Weights of a small self-supervised audio encoder (BEST-RQ).
Model: 7.35M parameters, log mel input, arch mobilenet_v2, norm batchnorm, activation silu, widths [192, 240, 296].
Data: trained on short pieces for a synthesised band: melody, chords, bass and drums, 26041 training examples, 31.5 epochs.
Rows from block 12 of a small self-supervised audio encoder (BEST-RQ), named by matrix and row number. Rows with one number belong to one channel. Each number is 128 + 24 x the weight over its row's rms, rounded and kept within 0 to 255. All counts start at 0. Numbers have three digits each.
Before each channel's rows are labels from the 100 clips, of 14976, where the channel reaches its highest value: "top examples" is what is common among them. Only what is clearly more common there than usual is listed. The data: short pieces for a synthesised band: melody, chords, bass and drums. In brackets: how many of the 100.
# convs0: expand pointwise conv (model.blocks.12.convs.0.weight, 888x296x1), inputs 148-221
# convs2: project pointwise conv (model.blocks.12.convs.2.weight, 296x888x1, transposed), outputs 148-221

top examples: organ-like (34); melody instrument: organ-like (33)
convs0.156:124103099113115102141151133105111177144134162138091193120133120123150146148114117123136115152132117113136161144092134099129162135107120070162100103135084160122140101165093136113069143150156130118166133119146120147146159111
convs2.156:117121118141105100140117108121167161124108117186094128121150132137128129112116137133112076145105117155110126156111114129104100088136173137124090163118169133102102136149129116102088172153092160125103086110100119138142117133

top examples: bass line (97); bowed string-like (46); tempo: 120 to 130 bpm (31); tempo: 130 to 140 bpm (30)
convs0.581:058131115137099115114120137145151118124109141136102098128140095107152147149129111113130127124135129125063139161153155113176104123119162122106135137135139112171153115129110141129116100142103129108133150156165159132162176129
convs2.581:074159120156101099099123188102143142164143156161084112127133125117138131129133117120131131098143085130110134170125163109130140087170118162097177122137142104124142130127141111153092128137102145165146166117141147131151182139

top examples: tempo: 120 to 130 bpm (31)
convs0.76:123121101141147135130101164155112122168140100092105091127164132112113136113096166095102125159175163166134094157090122150113087107093142100143135123135128124079111108178160146135165151127135137110149124143128108090131080100
convs2.76:184126104114143118117157107133152100100114141128174113131090113110162111126152100129144085131095140102135113122147110136158161180121150118130117109116167161190130122153118114134130102099113169127129139123132141139130155171

top examples: bowed string-like (57)
convs0.256:120137095108122158118119131118172106116121141090108120129112160119210154142171110130133102167094101117118134147142149133130122156155154139062160111116104110134138153147101109101110108098118118114140149167086132108120135120
convs2.256:144111112149087150113126109102162104165101122164119115146126128133169156117123140125125133130130138113135146184162149134118135127143131163081105145143155106135105107104094127101087165150132107134154151155123153133148118114

top examples: tempo: 150 to 160 bpm (32)
convs0.548:113145152102134108135128126099160167098169130122131144166145128118133126070115088162155128077109121083134129138137129103095109115124112140161123106118127151109171089172149127118138156149142123132091142107214094127071149090
convs2.548:147072120090102118127125115143077140131139154141145104135141100113119136134103097116146134149099154144138112117104124136133109105117122157152135158111124099178143187142146127166158119135075128131136099181137105136134135131

top examples: bass line (97); clipping (71); text has "clipped" (71); bowed string-like (38)
convs0.307:116094171161150153134154158157132147130117153150140104120163114140133102164132152127108106134124116180126092106143135112107140097159113120115124130144161185138139120162092138169130118132093132145120155136134074095093111120
convs2.307:139113120136127121100123100142153133059139143126136083116162099132095164167140138142126119160130098137136094101145111111099166127169133128157129124126157159140144125176098131157108114182103150098148113100108132079090150133

top examples: marimba-like (31); tempo: 100 to 110 bpm (28)
convs0.529:076099119086093140125106136165098158123140125147121122165097133148093141134127116102136154093131133164129133095142143118098113100140113151123087106087145151102083163166105074133126153099116136106141119152150095114084141104
convs2.529:142147102151184127147120105110114103164140164140137122143157108125188081091135138132141109186113121100113128110105164120200183137153169085142114139143097129144106124147141128122125114108201129121120134114121162144097142138

top examples: bowed string-like (32)
convs0.342:140086099155152151114146114102134142146115126134172118117132127143141137138089094103115107111154153100157161104127146160120142151156129101101122120102106107148151138117102117126146142121093095171099188128160134140130118098
convs2.342:101158162141122101141106117134095127129125104160109121126156126111112137127115132148085096113147055102150115128109156145131133159158128103162137151143136131092126151157140140162136134132185155155116131157149129158135142139

top examples: tempo: 110 to 120 bpm (26)
convs0.358:100103117129140126119156114132142126115167081138065118111143151093122125160142110144119124107156100136130133125110116129104155126150093116139124147172131138124137117140099122122116145109117111136145164129135154158127109129
convs2.358:137072149127139150112156122188146078148180094118111121147138129108068153125148130135097119117120117149099113143140128142144145134140066150083116132154113109102131163083118146116129113140137132135154171130156161145130120126

top examples: tempo: 120 to 130 bpm (27)
convs0.716:101108105165102141133160183114142139133157117087133147144121123100100129120115097096124128124150116129097137120095108138145116082152106142097139128165112171133122119103141102139173180104129096086146100169137116100115130179
convs2.716:094124101101107122136143176115140117121121145052152149123106119155120096158114128159171084112153114130156084133166155172119162158105143098164146135133098148129124108126134151162125133083191149156104084129141146090111112113

top examples: harpsichord-like (35)
convs0.388:121089135193125133143117111112110112139143119114138140111159161095121148140124106150125055121168175154110129139127152127100100164146155119145158134165095170127147120104097131166142130157129110175122138133143176120122132091
convs2.388:137121118175154133122111131080142109136130160083124095148137130133116153110116153126106129089120149187098103153152089121122107154138125150097157126151094158119145118160103128146143153136148145128160136112146143130111107112

top examples: marimba-like (26)
convs0.555:153131113162142130088178105158106086110103154092112129126160114107117154167165155155086106089156144139113120112141119095135125149129193120130134153154120134183190137151127099173107105107141111132141136107121109130125167099
convs2.555:181167120172109110094112146127143125135082125110069109122166129115121134141167131139144162116147121124130123103126133136136101126172158134130097181151123130153138124117132096152086088134141102164162122124158128115156150114

top examples: tempo: 150 to 160 bpm (41); tempo: 160 to 170 bpm (39)
convs0.722:158190134149113109158134138166111117091130120141158130120060132167103119112149115094179147125090094106125161153181161140147120128129123118139132149169137174119185124122095106134145099108100102119148134152121110151152174161
convs2.722:078107114112158136111119129070098116137153120102125127130114114107155138131147175109100131062111151129130105111135150111108146128124138143107157131112152139140132131129126129088151141140120089134113139139150116096125121080

top examples: bass guitar-like (49); tempo: 160 to 170 bpm (31)
convs0.143:130097123172113112137112130084128114130122135167130152168137154131121121130133172141114077086115082102114161132103126110115136150106128156120097102103175116148080172103096115145093144150126172108131115103188121135124165125
convs2.143:131142133130155139144140078147166126127138106135148131136125090098123191186089112158138133084198153122131074089144142162121154152105125125128137107137125159120159122108157089136127118134114152152124145171098140161151087159

top examples: tempo: 90 to 100 bpm (67); marimba-like (31); tempo: 100 to 110 bpm (27)
convs0.628:123121111149124134144160144111164119134116043133134139140097091163124107103076159116140124130110136119157105128133125102079093143160151094102163127118119141138110166105105174136093110122133116148079110144140112125116175126
convs2.628:092139145120124138095120141170083132127103164138131099133132115074172144181155110127121116156160099114119140149132112140115156131125141154119068136135144140102149089158115114100120139118147120108142132139139143102124112126

top examples: tempo: 90 to 100 bpm (26)
convs0.501:120108106137093124097142106179155137144165134127117131193147113120125098157147109127109116129129149144101114122141105139142132133170140106123098142127114146146134131182132158147136127101120146103114111120083159119116128115
convs2.501:159117107145115118099083157109124088101114119099134131154126135107138132153137129158172099168177127148132111124118129130138176104162155151147118155096151134121104129128172085147126109090105122113120113098145099139121127097

top examples: bass guitar-like (46)
convs0.540:143107113138109137168104162091094091139180153105127148160090143154131104156129136145077147122131099137142131124122149090126116143151133138113141133104129094155129192142159175158119103140114106115143110098106143183093134100
convs2.540:173138135139155125133116105088129104113139132161146141157106108143084100102140129111094099153106090123160131095114079087169101167124102146115101137128112106133092149101146160133129136095124125153144141151124109097137148149

top examples: thin (high-pass) (32)
convs0.72:162108127131145165117164096165126158073208142063128166135169160120115102088123110114126110103132113113145107117169114143108120136122144107149080113144111126131150129118129127124133111098145131160118147135137155106123098109
convs2.72:130117098116116050117155124109137120159071146151104116109097102110096151100160119114123151147170103140068145129118126120145113153148116131113141116131162079132146131126086127115115138198119122108154123109143096128147128124

top examples: tempo: 120 to 130 bpm (28)
convs0.373:159162184201087147135164117132114163126150120097109155156127140121107109105129167111107111155137150137107136186139123137126132106116123170136114139107166131136129131119127104101107126130116132147156148118115124107133121117
convs2.373:112139144120137101095165116153132150145123123135172089164147146134141135160124156070146143163140130127126083150135140124121132140129115106113079106157119115124110154143147147130126137146103137105092149151108149079129080128

top examples: thin (high-pass) (28)
convs0.28:159132107141090127148142123165123132090134130089078105165122115132108096126111120081111133109136132090145165056143113111136141105160164152144136138133106155153142148144121096097140134145160152109106115116140116086138126136
convs2.28:127222143095097122141125128150104120145104151112132137111116087090160128124120131131148109102159094165146132140121121190115152118102114113145112153140182090124143141079138138103130116125121121105106123159128143141068120115

top examples: muffled (low-pass) (32)
convs0.585:111132153126113153100110120104090171167163101069139125126160118095136152086130066101161130121100143158142084127117126122133146136135139165162082130123111098096123118108102125121100141135145179134095129147084144096138136114
convs2.585:127119118133120125099114160144093161154140088140149119168137140102099135136141103147171118144121093111111116123106139148113121157139117125130085154126158143140158116099085124125159131099130117155065162082118105131158142151

top examples: trumpet-like (29)
convs0.120:159144111073111111146173090135116169111121128117114155100171152120099106117126147129138129116129113118123123131138130145105111125180135149099120155136090130105182159152138126113148118134129146121155103155134117120174155141
convs2.120:133158103098117100112155129112133173141118121097125121143141115118087098161171141161129151111139108109134123131107176131119102101151161124156150174121095130131145149150159125112154086121134140088113136116093102096155170168

top examples: bowed string-like (36); tempo: 70 to 80 bpm (27)
convs0.415:110127167159135115152156126104159113152127136122146141141162114101107095102177144203117137122096091122072111144087089144106155178121141088092105100187158136129151091154146106113124144155163131114111139159125098114124139140
convs2.415:128106128136158119144154131124147119108107127149105156130099120063094109104126154072104105150095147121117078128109101088122165177110136101123112138099173100150126142091123127136135158120116183136097132145110090087116146155

top examples: bass line (97); bowed string-like (49); tempo: 70 to 80 bpm (27); tempo: 80 to 90 bpm (25)
convs0.456:063140121158136079120163136115111113072178126147061098123146117126097147108131130115146084149097106127092086151155157117122114127128179130165130210141119117107124123119092137102120106152122133115125127132132132159138176100
convs2.456:147129126132173145103159102180129111178106127144103120135135113150126133150115160107132120154100130085149106133197100095145088130071140152109091148154109138095109137105105154168122139149081135122152153109131105125088153103

top examples: tempo: 120 to 130 bpm (28)
convs0.387:106161075163139111120187119119098161131150193129123130101087135153085124155117092111091137105074135110084133113132129112145158164164119135110154102155094116152093103147122141121138196121140100119141138136119122134124133132
convs2.387:106118151106139166133131151112121094112164080090115111147110088139106165104149171162121073127126143125125159157114098085189132130149170151136150097163105160111147114146150131129143099147199122119148129135118144166129098144

top examples: marimba-like (27)
convs0.250:126129123138135121121166093123124103101132085143130081143097109120123124138137130134090121146140108125152102152163122122156073096104153130116157122134158124126148109133125111103099153117145114107186163096107077107116143132
convs2.250:133164074137150143138138138146062133088078104128135114142073117144140157132137137116146144110134148119140148097160107138152118096122130114149083141078123127112139160083122104088143151128125158119147162119150106155165102121

top examples: muffled (low-pass) (31); tempo: 140 to 150 bpm (26)
convs0.657:120125142110121120122074166129112110124137113112116125140116087196133152135101106131091151126126148105167163138134102138112148144115147146159091106125115143149134122166070077105118144152119167151092127145142104118113099127
convs2.657:105099131137136152127100107125131118142142163148114152141118153174139099152100166119160118144120115135105101119131125113116111133130102112094147120098120085105169155121140149152111107105126108121139104089121132149115094133

top examples: tempo: 90 to 100 bpm (49); marimba-like (31)
convs0.205:099125134141129147134162137100148098128120114136130083138132126152116092070080131128117144127166154181169132154152156075134140143148121121109124136130095095122104122112160129133104133119104126154127114148117100167096164121
convs2.205:156181128063150139127097131141112148139112088119124131126120089143158149119181162114083149090109126139108100117124109169136077130166146120132157157098109141126083152125086110084117131140151126118130138126170156124129136047

top examples: bowed string-like (39); tempo: 90 to 100 bpm (34)
convs0.195:118113110118110126099142135123162129114153140114119115133112132136116114178140113109134119138179127104097115116122113125094144169109125129135138137124059130107126114140111144114118130092145134165142166158148153114156153101
convs2.195:110131144111093093156105135122158152111130161157102113161131108149100144134147142084093082129143104149146122149092111111089136103162122110109122142110109138108107131127144126111182124112158124117105188120141155146130158121

top examples: muffled (low-pass) (35); bowed string-like (33)
convs0.274:123130130165163113126141165122103130154138111094091151119144154144114172133102114106149147150157123078137166148132175140124098112122117124146093128136132144136163113123156131140120140168150117176168128171098105142128173127
convs2.274:154143163138123146112135119142127133104136089104172123122154133126161126144180096134148130106164122106137135136112141132125151105087134164143141124104160129123155122116094098105128174118112113150090130146176105147140136112

top examples: tempo: 90 to 100 bpm (41); tempo: 100 to 110 bpm (28)
convs0.368:182113138150146163130144112110189143099086097143201113138132138118081120165092122146113125116113175153130108135130121113152099130102126120139140157095160131108132158125180108160100082100107165144156122110147099182114195164
convs2.368:129194138133155150110121119119154086148132102144117112169132145129137146146097117109134131081097128111114067104141076084097132136139140144116109100136155101123156128129110151118135110135130119143104104148167145132125104156

top examples: bass line (97); tempo: 150 to 160 bpm (28)
convs0.484:164088125116090127110149156110145127119141118145130155105117137125140117148132104145138102119140112096074087099107124115043123187119138106074118108123105126134114097157146127139105074117149166194150091172103154137152112144
convs2.484:124114081128091101122112084137141091126138131110149144145129107139165116128127107189128121121120130086109131084095105127125129139148125135141133117132138147150142123197114134147144136171103112097113131165127137155108077121

top examples: clipping (89); text has "clipped" (89)
convs0.618:132115100083148111163107106162160109084080090138157125154116160127120165145126151155118133156147096136113097137082144102112115154143070101131134146129162123103160155164124141122106135156112090112106067097145132076154097136
convs2.618:144137104154103142122116096099100096120122118175136148147098091118149118136148135095176149116154092122118075137126149165144157122104160104126105132163161124138127108120118133159180120113126121188137144082151125122134111109

top examples: ride cymbal (30)
convs0.115:121166112155153137135127126152120117165147121111125097123108091123125098135100142124135124145154133168139105103127095095142122132096123122130104115113113143105116124132168165185176113114138080108102118124154119091102079122
convs2.115:134096101115159113145133118115126118162111135140151143104117132148143159109136109119121145113085146177162094124154115118134146140148118103055089136129120158122139119091173089144109163103156099074091133118124121116138151090

top examples: bass guitar-like (44); tempo: 130 to 140 bpm (27)
convs0.262:110128105090126122144149121082129128164120110169113125136089138139090098130134130148117112094136137118119110139128120096083153154124148137148130121143124146122108123129117094120113136105142089043139133104136155126151123134
convs2.262:141145090088129116116114138123114115152151142131116142141124134161139116138157152114112146134133096081139133176135110148113151146172097100133114121100142132137143097099093101114101153097149151097131111149162115108097096101

top examples: tempo: 160 to 170 bpm (38)
convs0.278:120141114143138106122128141129145115138141134132127058139078109120118093125127150187100150127141135080147141138153163122152135135118163097118063104120102091138097108146127113124130128083123125149123186115116109168124117111
convs2.278:092125152132129138080151108103134099085132122151135116138116107118112125092133124122147168134108153138109187134148097086138115117150158153169111120162090089134146110135119137124141108112132125116094179104104116128168161153

top examples: thin (high-pass) (39)
convs0.516:089118133113131117115147167114084161145128143163113130142142137144114137147117146108130076140122100127166132139105132146137132169120102118075129150129136134106106109133145131129101108106117108106081129120143113150127129153
convs2.516:177120073137121117096156100156137108143093145180116139124146116178089145104091131135113112105122140108132149128165086135144165165129120132136117111134113123137121126173099149130090166132171096140077128115128136143119131155

top examples: tempo: 150 to 160 bpm (38); tempo: 160 to 170 bpm (35)
convs0.721:138161163126128125109106192119135127118136102155159113117132155127129140124132117140100112162113126135127156142134101148119157121092167138146138101125160104121150171121106123132142158146094125141123148124145096126173108124
convs2.721:117111182119141146118090157137113096128105108107121135091161122115107121137132152145082143140115140126148107142133117093080138085159141143135118112123133111090131082130120153138096124167123131114134141078118112119118133099

top examples: bass guitar-like (60); muffled (low-pass) (29)
convs0.402:130141147118132098124113126129176117128127127112142170119107165110096113168148146179171088123140150136136122133095146160131111133108119124171120102142123185105144146140125136118118091124133105127128130120132141124195149146
convs2.402:139155150124125143102068110171185115136113117098119173138135133136118129154059120158132102120168129128145118114103113158120116108075156139130162149192141172127126128138127138103116086093112124173144136131114134147174137156

top examples: tempo: 90 to 100 bpm (25)
convs0.724:178119083134131143134146137122158109077113080093091129114087137129129150115131172145130118149151126133152113138150117119098120193142085138108153116081109128150138140124125148104137106131108134149115163097120111133099151139
convs2.724:172130104168173144102122107143138095110105140118141171132098156148132108095134126143111141137114123095116099121144135087118098149154140158113151140110141143163151134123131119093129100109086111143110140089097106134107155137

top examples: clipping (67); text has "clipped" (67)
convs0.742:141152156105101089123180141115112080110123179106152110105130165151140142113128110110110116170141106101111113111097138126176165162083102126118091176148136098129168104117125095158132121104101115114129115141126146164125134164
convs2.742:109154089137106111094116143116088126122123212114173131127146111115127133151158132126080113153099130090147119106104101126141119128156144115110128144134140089150105099106148109126113127100140103166124130148125116163112140167

top examples: tempo: 80 to 90 bpm (34); tempo: 70 to 80 bpm (30)
convs0.745:131184106145120118168161130144143087084120128113101137105120163136079118142107117155130115125162117127137163171116058122136131129160084146119076098105138153135153145196096121119115115075121130105153153120141092165123134092
convs2.745:096139135095157133159128132124168125122147125152137136122151142135080123171136089146132121141120136134164142122117107102158129187150110166162126116103194132145137150166130142115136068084110168105184127154099122116103158105

top examples: marimba-like (37)
convs0.640:154105135119116128135107180097136135106130124141123133163159154099124076168102092134089151119134140143110151138143127140137105118130117174105136109082148170150090148125086186105150160120114124156112111130083117156104139075
convs2.640:067125093119103096118163134093108121142113140137141139146169113131074113174120153147157111143114163124135112187103162151101117143165159094078096129135154133091128112122136134141137147109138147149158168102099114099128100133

top examples: clipping (75); text has "clipped" (75)
convs0.308:066095148107115127115132127131104085147128112103136131181101140091137154104155128103109182123117166141113124138125111125117126135105122117167100138121104150175148147161093146142121144151103137162092132122139173128138102149
convs2.308:103123178137096125140120118116161146108100081084103110129140084125146181092130120127166128069087149158141144148110111169172117104117147139181140179140128106102104150147132121141129094158136095089092124091122161146119143118

top examples: tempo: 90 to 100 bpm (38)
convs0.213:136152150141146098130154111120134149144077091125144072136125153134117151124173161104119113158122112105123142113143163121140154121115146136146127083134108151155104145166177133137149128072175146123129107082118170177108161091
convs2.213:106091112136147135119096127144125126117116108136151129132123137108147137163094144158129108178094152139132113117110141147148114118123130086123089160147130128128060161109154123149140137133141120102113111139098186111108138139

top examples: harpsichord-like (33); thin (high-pass) (33)
convs0.496:127117120145098140087112149086117143134132101127142170179158135133139117107143099159158093130151098135146104129177129160119127153098130084139100171143148140142145124105150102171101160119140112141135166065130130129127106126
convs2.496:145119123144149140139115098063139144092120116136146145154102168114139141140114114154117102158139125105109095131109141140160140112104106129099159106137130155067112150150121118168122123164128122070201120102106136135094072099

top examples: bowed string-like (45); tempo: 160 to 170 bpm (31); thin (high-pass) (28)
convs0.697:146112154168185133137140151098127096146124155131150127137138158097120122108163147158093134080187107123118090121105098120096096185154138129147155110147082119106180105107130114126139097083140161124083183126132118074144134151
convs2.697:115166151134133156112128120117144133114141079149094120162180082139180148127105112092155149163109123119147174114125105125122142103095132097147133129095131118114102098172091125180130141117134138114096112133130135159147145110

top examples: bass line (97); clipping (65); text has "clipped" (65); bowed string-like (32)
convs0.679:138115151118105151114142108095124081146142077115101128133151134138136156076132122106104137118138104140138146154092159127103173144116141154062127118119121076138153128104159145144134088122148119177180093159138155145160083150
convs2.679:159135147103113118160126114133089093196118152128159138137130112157092136125141124139130148174115165112147120106110138116150147165145150126154135119140116179129148130100144133129147140160110146112117112112164152148191099167

top examples: tempo: 110 to 120 bpm (40)
convs0.436:184123127126196168122098076093159125146147176126113167132125151155158117153145105151117114116093138107108093161131097074077155130151113107170119138166127135135143166116097109121118117160121118104133133108130127120138148104
convs2.436:092099103105110098115114121092116136166111118154108105147128145142133112121163105101090121149165111138082174101122143174151139126133114111130169181126113142131083097099121114144148155116138143142162152138141162129143128145

top examples: muffled (low-pass) (42)
convs0.620:164119109126148144176143102115144128037106157065126138126124124159143155124129138123126153145140112138116145107104138111137131146146115109104152128145158139107169146167117159114145082126141101125121086164086135122144122133
convs2.620:118140125145088120118110106124186118140107126115118146133121148118106157142099104128142158096151117094117138145148124095115158100140134153087157105160157093124131125112100148103130133104091137127126100155102135117131088100

top examples: muffled (low-pass) (33); plucked string-like (27)
convs0.437:144155133147162154092142134100096112101115157102081160107116118154151163107142092110151132097084144123123162091119139104122113188114151114126099120131100138079125118136095183078138108160160065129110118146099185130115132140
convs2.437:121136104090165085131120084158154125104116136106100198132123083104145105101103123108155140160120106124128129107126133136087151145140108128141100145114136169081086145157108140124126110148147106140139114143097135113109129091

top examples: marimba-like (26)
convs0.258:159130153107157128151114117150095159142138138109110191086142107096152132145111091147140113154119124127149129133134110076116115108087126167081132135147114106090106104137121112119139174138180129095148118149151139104167147110
convs2.258:139123145178093063063115147155181129148142130140138097140070148129119113153140123100145108097128120102150104063137138150128123101114140091144132137084126112153152098113147118142114130090132118088127152157130124175131126175

top examples: thin (high-pass) (30)
convs0.291:132117134129108158102128123099140101133139164086132102087143143125100107094147139144123137124164116168084105094160090180134125135139109120130126141122133151091090158166107097114171078129144110122120159123106110092142118135
convs2.291:177158096122142195120129094113120135157139126135125149126128128153095150135147176099095142101185137129133110071130131125142114127103095131122089141148125187105117094164075131103176105145126122133141186186145160103112106147

top examples: tempo: 80 to 90 bpm (28)
convs0.401:100079064196106148104137152141108121121157121176140122135122156150120128084081121103107115132105128137117138157176090093125114162099110130102102123161119125155115184123120137179156138145139123134120110115094168169120162121
convs2.401:108139130152108133121157147139112123130155132130114108100143138102122147127102144135102083181118127120123111180141082137119124134139146138162097112118149122147122110144144146156114161130094135120130097101118124114146163093

top examples: ride cymbal (43); horn-like (40)
convs0.162:132140138104137143130174090135118138145180106141116127136134119117111145152125133108150134177135153152072101133144105141075147138129118095074136119109087107162124136152118166191153121139121142072144157086137123121157170120
convs2.162:108117171133167129107140124118147143147149095161125154119137121133098111128172119117134133102144163152065124141138126162113134135175125118109145141140083120119139145107138131126142135181113140109153164101117127124110125155

top examples: ride cymbal (42)
convs0.288:111150152110165122134103105156113087160138127096156140154104106144092145143124107116102137089111082142138074139119159118122138137100147129133142148083115115108136149087135121176093135143083110110154162123106119131134150094
convs2.288:130138137109153152137123082152120129144119107101156142124089155094114172095115098130141119067139135109127126154104121140082151104160119142161154087077133087135107141084152101124122134105138116096150136143151114117098106103

top examples: tempo: 90 to 100 bpm (31)
convs0.247:084134072115146083156141113141167126173121122122127130145154120146123175108101133145126140154145120114122171052111111161146111112135113122171129148124145106125125119118130135141155142126157109115129097128146125126113122136
convs2.247:147179141126092131091087158129116129128122140152123126104155119118090102121095135112099083157103129134120153185127145151140149118165132119147148123166166182109128116113128159117085125108117138135137118177114141117125137134

top examples: plucked string-like (28)
convs0.604:134147150118135126118170172104115121087172125122144127174144183168122122149097100130110113131156089145128117108156117083103150157161145120120155133137105091118112144149108140172160123127131126126100120171140151131105145140
convs2.604:123155143153087117108149125094132138102145162118116124133140170173102087104127112143131099138182116132145141082144133103129116163151156082131176184137098067104075134173116137111132155135131130147089137148146158111145128121

top examples: tempo: 160 to 170 bpm (45); tempo: 150 to 160 bpm (29)
convs0.147:108150093071082097113132115130119117135120114099132132112132111121153144130118150097109142116109113081158151139153122116102098151135156119139118156120144112159115141128158163151168140081121124113150148089150127119133171114
convs2.147:096160098117085102133136105112101110156110211079113137139127126122118115098097138117146136129105158107125155125135126104096151127103131119135120114130168132118134164092145164112117140118150138122105099099161074113126143079

top examples: tempo: 160 to 170 bpm (33); tempo: 150 to 160 bpm (28)
convs0.370:137171060132114121096134170115081162114108115132097162144097101169146121128124095144140140122083136122123145104132110103142110110083133095113149136136110132133142181104125156137137172126168126105185113122148121136124112107
convs2.370:114104180142139171100174123126158183098134074101132090123123156062120098120124158108141099142134163098156145148083088149123178113186108133140144135175116102138111109155106125144119099143167131141113130136139114119142142157

top examples: muffled (low-pass) (29); tempo: 80 to 90 bpm (29)
convs0.69:144108123113161116129079122174125109151096116102159138139171144178116139143121118129123105102156124145142133147106127104157138153153081116140155127143124126111096153143142131102155108119115113139079118137170136110080123141
convs2.69:096131113103111127139145132124126170135130103115095096113155098137153152122085111118157108150159135105117159134132112134139155131135117141163121147123147135118111104147122116165101148098156146141136147121096162139125149111

top examples: clipping (75); text has "clipped" (75); bowed string-like (32)
convs0.522:101139080127104160137112137123118140108137128138136099105092138128150115090146140117070169154134144132114163091117132111126099127119101187138113116115121188148114111145072119154096172139080121135189158178131125156160116126
convs2.522:167063130164094091084159082141126121140075133125140129128154108138160143138123127131116168136161096171124134082163097099135105107116100164112166098164086130117154144150124115170113132156114096134148103121085102133106132137

top examples: tempo: 150 to 160 bpm (39); tempo: 160 to 170 bpm (32)
convs0.135:187181138125127144098154140103123125136129169117142131115123109147114144102172115101156188123150116137145158112135125119141084151138102093156122133127161139107138111151135166058134136177097118124147125166128107164097141145
convs2.135:132108160148104165120100156129153147072136116113129106166124133159115128123149167129069118136118133081140137110114109123129142098097141147100130150122102101113088141132127191129174118151138152111130091110126109132135178112

top examples: harpsichord-like (26)
convs0.351:129124119136111127123131134141137133115110127109120180134151137143113134112100092130118132158079137096136150115154142088105103152138127139110110117162120106136133108115101160143145120152146099136138116122113142129115115113
convs2.351:123123154138134161140085142120109129127161106102127123145091144134088142113130147120104114165149160125108138147128155111146117105121150149082111128111134189131149143128133068129107098123091109118120135144141136135078196124

top examples: muffled (low-pass) (29); tempo: 160 to 170 bpm (25)
convs0.433:088101118170156110115139119101129133107142098082095108165115099098128137155170119107157146090121126106135090090160137139080111133120131115187090137116131110143126154140112152136107169122126103166155100124111119106111122110
convs2.433:135128135084151139085104154131165134130101132130100151116125141114138153157129147147164102152131086159135149159108139110137133125157132127109196124112176136121110177129132140095124168110120137122142142080122172119125139139

top examples: bass line (98); bowed string-like (69)
convs0.397:124146108119117111146145140074154100133150149133123123128124147114090157119121140126111128151164097131103156124179096125115104128105127128127123173078100093126112158143125154137129109136125115142105090110121114140121180130
convs2.397:104136106128134133119187136114140113112097152134103141130143138143145141129143162147124141112097107126106153109143169119135132155105107117131138107105089117146124113112151129172147097112104104173127161104161086184171129097

top examples: marimba-like (33); tempo: 90 to 100 bpm (32)
convs0.64:137117135160158083129094109100116172131095069127163150137129118104129091145131090115152122166127134096108065118132119094086107176159152129118120123099174126154140117146103148138131121154185099143104150114134147126077124127
convs2.64:128112110088098170107119132183177102131131142119099114081157119103138138121132149115111155050123157114137175073132128154131154082125151129152137095164095138100084107152130137091110133129091124103109143135123106139123131175

top examples: clipping (69); text has "clipped" (69)
convs0.5:124153109157113133163096149127117122118146126166169126152116102111172152128130120129096137096128184134167138142143114143120122124145154130145102123102132133136133154111096125106113157117149081141169129113101153107154119123
convs2.5:132156120126186151130109130144168123138116105070068064086153131130111134111129102100163162131102121085089141101152121091163132123113130128101153100150116148112115110150116131157145125098100142111124126137128128142150132119

top examples: thin (high-pass) (30)
convs0.141:150152155102137114077159116115149186149130117121127148112099150157150164093142152118130096165135113153127126115092122090136134125135154139126168114103092122140176122134138131098126095096136112147134136129106130158121108151
convs2.141:174116142131162102097109097093169167110159117111116165104097180159117157122089109112141125126166147122139161138111112116162132134113128136167108109122117120134112103102138109129079124108147123133139111097078161155120079138